{
  "dataset": "made-up ball-and-stick molecule models",
  "tokenizer": "word",
  "encoder_mlp_ratio": 3,
  "encoder_moe": "top_k",
  "encoder_shared_expert": false,
  "encoder_kernel_size": 3,
  "decoder_width": 384,
  "decoder_bias": "all",
  "decoder_layer_scale_init": 0.1,
  "decoder_drop_path": 0.1,
  "optimizer": "adamw",
  "batch_size": 384,
  "weight_decay": 0.07
}
Rows from block 3 of the text decoder, named by matrix and row number. Rows with one number belong to one neuron. Each number is 128 + 32 x the weight over its row's rms, rounded and kept within 0 to 255. All counts start at 0. Numbers have three digits each. After the name is the row's rms in percent of the matrix's.
# fc1: MLP up (decoder.blocks.3.mlp.fc1.weight, 1152x384), inputs 220-274
# fc2: MLP down (decoder.blocks.3.mlp.fc2.weight, 384x1152, transposed), outputs 220-274
fc1.184 102:110128162155129115146145163121101118163084184154112162117100129138115149114159134153152110140131111120128141124194124189106179128207100113120116105122148080170164154
fc2.184 092:100072149120135150111100169208132129113131142196147096100131110128067155179178129097108097111133136146157160225156093101093103095150093106143137126093143164145108152
fc1.185 122:173062151149122113104142130129084155126164113176146104146141131051082062156124173122151174124172135163111116111136101123181068104132171092090134104173069154120166105
fc2.185 135:077148155101069136109119118125118133098119109089108145105119184093114112114129112151154170143150147147163172100110122146114161097135082187113152171123157166123120131
fc1.186 092:146126091156099080137123163036095148118144103141188147143047127196121073148122086119040099128147161123148097124144111136118109108095101111120094104151152152109105092
fc2.186 087:115134088020118124157123124158167115148101122073104123155137142156160160150121176174130189152073139109116129092133125094104195065122081124134109099122137152136099163
fc1.187 090:099105147127063140129116162106103124095156091130171141100145081153128142165117197128058168076135078141126098030127096123135124146122149099170122117126137146158173137
fc2.187 092:101157141147131121096148125127124171105115130121063105130138163159100116123140114191152103154120085152139173140145165220132140133152145112156094102126110118085113112
fc1.188 095:124106117135061129152164140155102170063073124174129139117144098133184158127125129158137146206144103124148094072131172149110199132135097162095120158196147155156143154
fc2.188 093:094159123126086150130163103092111119146199162113161165116145141138143153043197142133135121134120093119169135146117058073205132143127103123095078155064146088119114121
fc1.189 092:109173099142088080106174185091163122137131081130109134153050089126128131116114168114129118139136073145175112050147116153155122143070153125136113073109092074109067116
fc2.189 095:123138097101177115135211130176129119111142166134145116194142155176095155112068123154175105128129129143085088174112133163123168124155116108087136133140144124153174079
fc1.190 111:105104095120081149080119190092115143137141105136107192212092131117158151107129074166129124141085190111154152087152061141110144152105137152140176121110110133173171127
fc2.190 120:120136126069123178176141098112117191133139159103140076118122126116178109158107170141166106069126102119068101164133127114173134121162140101136149100193126155190120149
fc1.191 090:116081139186131083152103094067074176139147109100131120120095155203087132108175143123118126135166126115108077103235110120116148157113065049168119118166107123092118189
fc2.191 089:091179099146090083068083123101146116116121143143106109112147105119156136112167145092140115122127168113127116165122131104103085165141087165076108116156155141117127211
fc1.192 109:105128096161127154132226154144112128154065119142135101122075102184186090140117199105076170111166138105155073133170144143157076159159128103124165030087114080114117129
fc2.192 098:087085114127157136117072099149125121158035082077125110106148133100146157148131161123151111128126105190188126190132158109133059135111128107152160139147222120135101088
fc1.193 083:159122209139091094114156108107147164199096081206143135106099145079105056158109175135149166124141138172100112151100106158126101097057145178118097097150135127133125151
fc2.193 079:138112161093141134076135146122132099065082123142146111135145094140122161171104119162065143139164138133122164126165121128121083147105150105117098140152157159116149091
fc1.194 096:150116092153127068155117160119134164083208108169112100146056118170083073111067074084117068183098150106190152095212172099099196107086109179127149128147121050194104127
fc2.194 089:133179115111137113104102116141155117168149132099206153105128110136162143119145122150137112191114203142112140141132132137073140122138151149161156121093114123124109154
fc1.195 092:156110140091075112140163124120096127091115120173132101111155113115129123142105142090080128113140131164099124146129158112154099107161088175094196147099198120201129101
fc2.195 095:090129128124107091081181137128080143083103148152088095133151128206132143098134085148147140129128073117180173132132110116115139076144132083087087180147062117130108077
fc1.196 097:147166127098097157171120110139159128072098142169094173108095060140113064144133152134116134164180099141089083082113128142112144104124145070112145128127089129105131133
fc2.196 095:060115118169103116107126185137070168143200154120116090106146159086139149104099157147121163125082169129123156132131139134134066076116115129121116119196145094139113109
fc1.197 093:143108108144134117092132116070165136118112123090159141131188137143093126122087092158129076047150165164162116090144115132138127086100163098090088143180149133141113158
fc2.197 098:118116174094123140198149122138135102113131173215168172149139118111155155138127168132131141144136122092140118118143147135101182117154093141134131076112055106142118114
fc1.198 101:081143117174083082154135172052162123171121146155086191181105118189171101161118174129146121192165146073154121060177116139139145154118149114059096098136153090109210148
fc2.198 109:144216123104108128165139139116096159073114143128110144118114121131110133089085104083151113100153142068093124170165140183101116131142111136093092143149145165198185100
fc1.199 090:142118068192076146104155117105157134083144125191157136111109117133102081146137089141110150119107097143161131116096062063085169163127112107108097103067142117118135140
fc2.199 093:156137118114135123121131116125106128089082104046125096089179158104102130143112108159148177123169099145107125122153138158121120163168157109069098163134156194108118138
fc1.200 090:129150117130155128112122123137101087135118103072123122162135075125145097110118144115135121172097197108115079136193109141113175144123159039125080086085170134190144143
fc2.200 095:087162157041149115176186129122118153156167155173129163149073157110089156108141114141128120152118100181106130136176136132115144123118124140107119140129129099128152117
fc1.201 095:122112095147143105141108131103113124151132146108116116193090138148093157184113184194081178177113068176129143096086088127193095134120167083165078139090088080098139083
fc2.201 095:163098121113125101156103168166103065126142186144127149154153117153134132119103116132120113124027169093169113130177145104122143136127128082090163110105125134125124079
fc1.202 090:155091155085099111054066192104156183088132120111145181120163149120104167187125123206136142138187182133121079125089103094181181113170116125157076106188147128159139130
fc2.202 077:110126131096123117176186144102071080081112149181114116151103154134083159180145124111110081131111085098150122080095167142176093123190074112098116191191176135123155151
fc1.203 098:116150099140166117124120140153171162111165146155091160191135169194161144132108105102109130120103158116048124086088115144120165138168131122169107091158132064122143123
fc2.203 097:115125115097097159147113096143152141189126142130158120107153102125075142086172139110136103101125149118122117166112150207104068147099095170074161137082070174059145125
fc1.204 119:128159084088108104104117093139121163136101088202142194134118129157103126165142124098080112114151158125125089114143167134152092189111182141107106086151147136111141070
fc2.204 111:117128127110149140160117082155161100167147119141122080166118184092074133124144134127112141110120110106166125121117142081183114084163146137095142220120117098096121127
fc1.205 084:070113142127081085114157110139045059099141123091163154149107115107113128074138128136148092177115172132137102153088136126168137155137103069090122160169100122102157126
fc2.205 075:122161129121144155161140122114161137091124114144115138153142145076084086188192138111084120154066116076110155107187150120139075173134115099174113108108147138161101109
fc1.206 102:138086141150071149132147164132081139085121077204137138123083114067127114132021173108108116162142114134105130109070148160158117093150161109082166144107140102149112098
fc2.206 094:045105082056132124102207114087131125184139162119123136157178150114132104147144122121130081124086090099117181116138101103121148128123152108056112194121126094156171110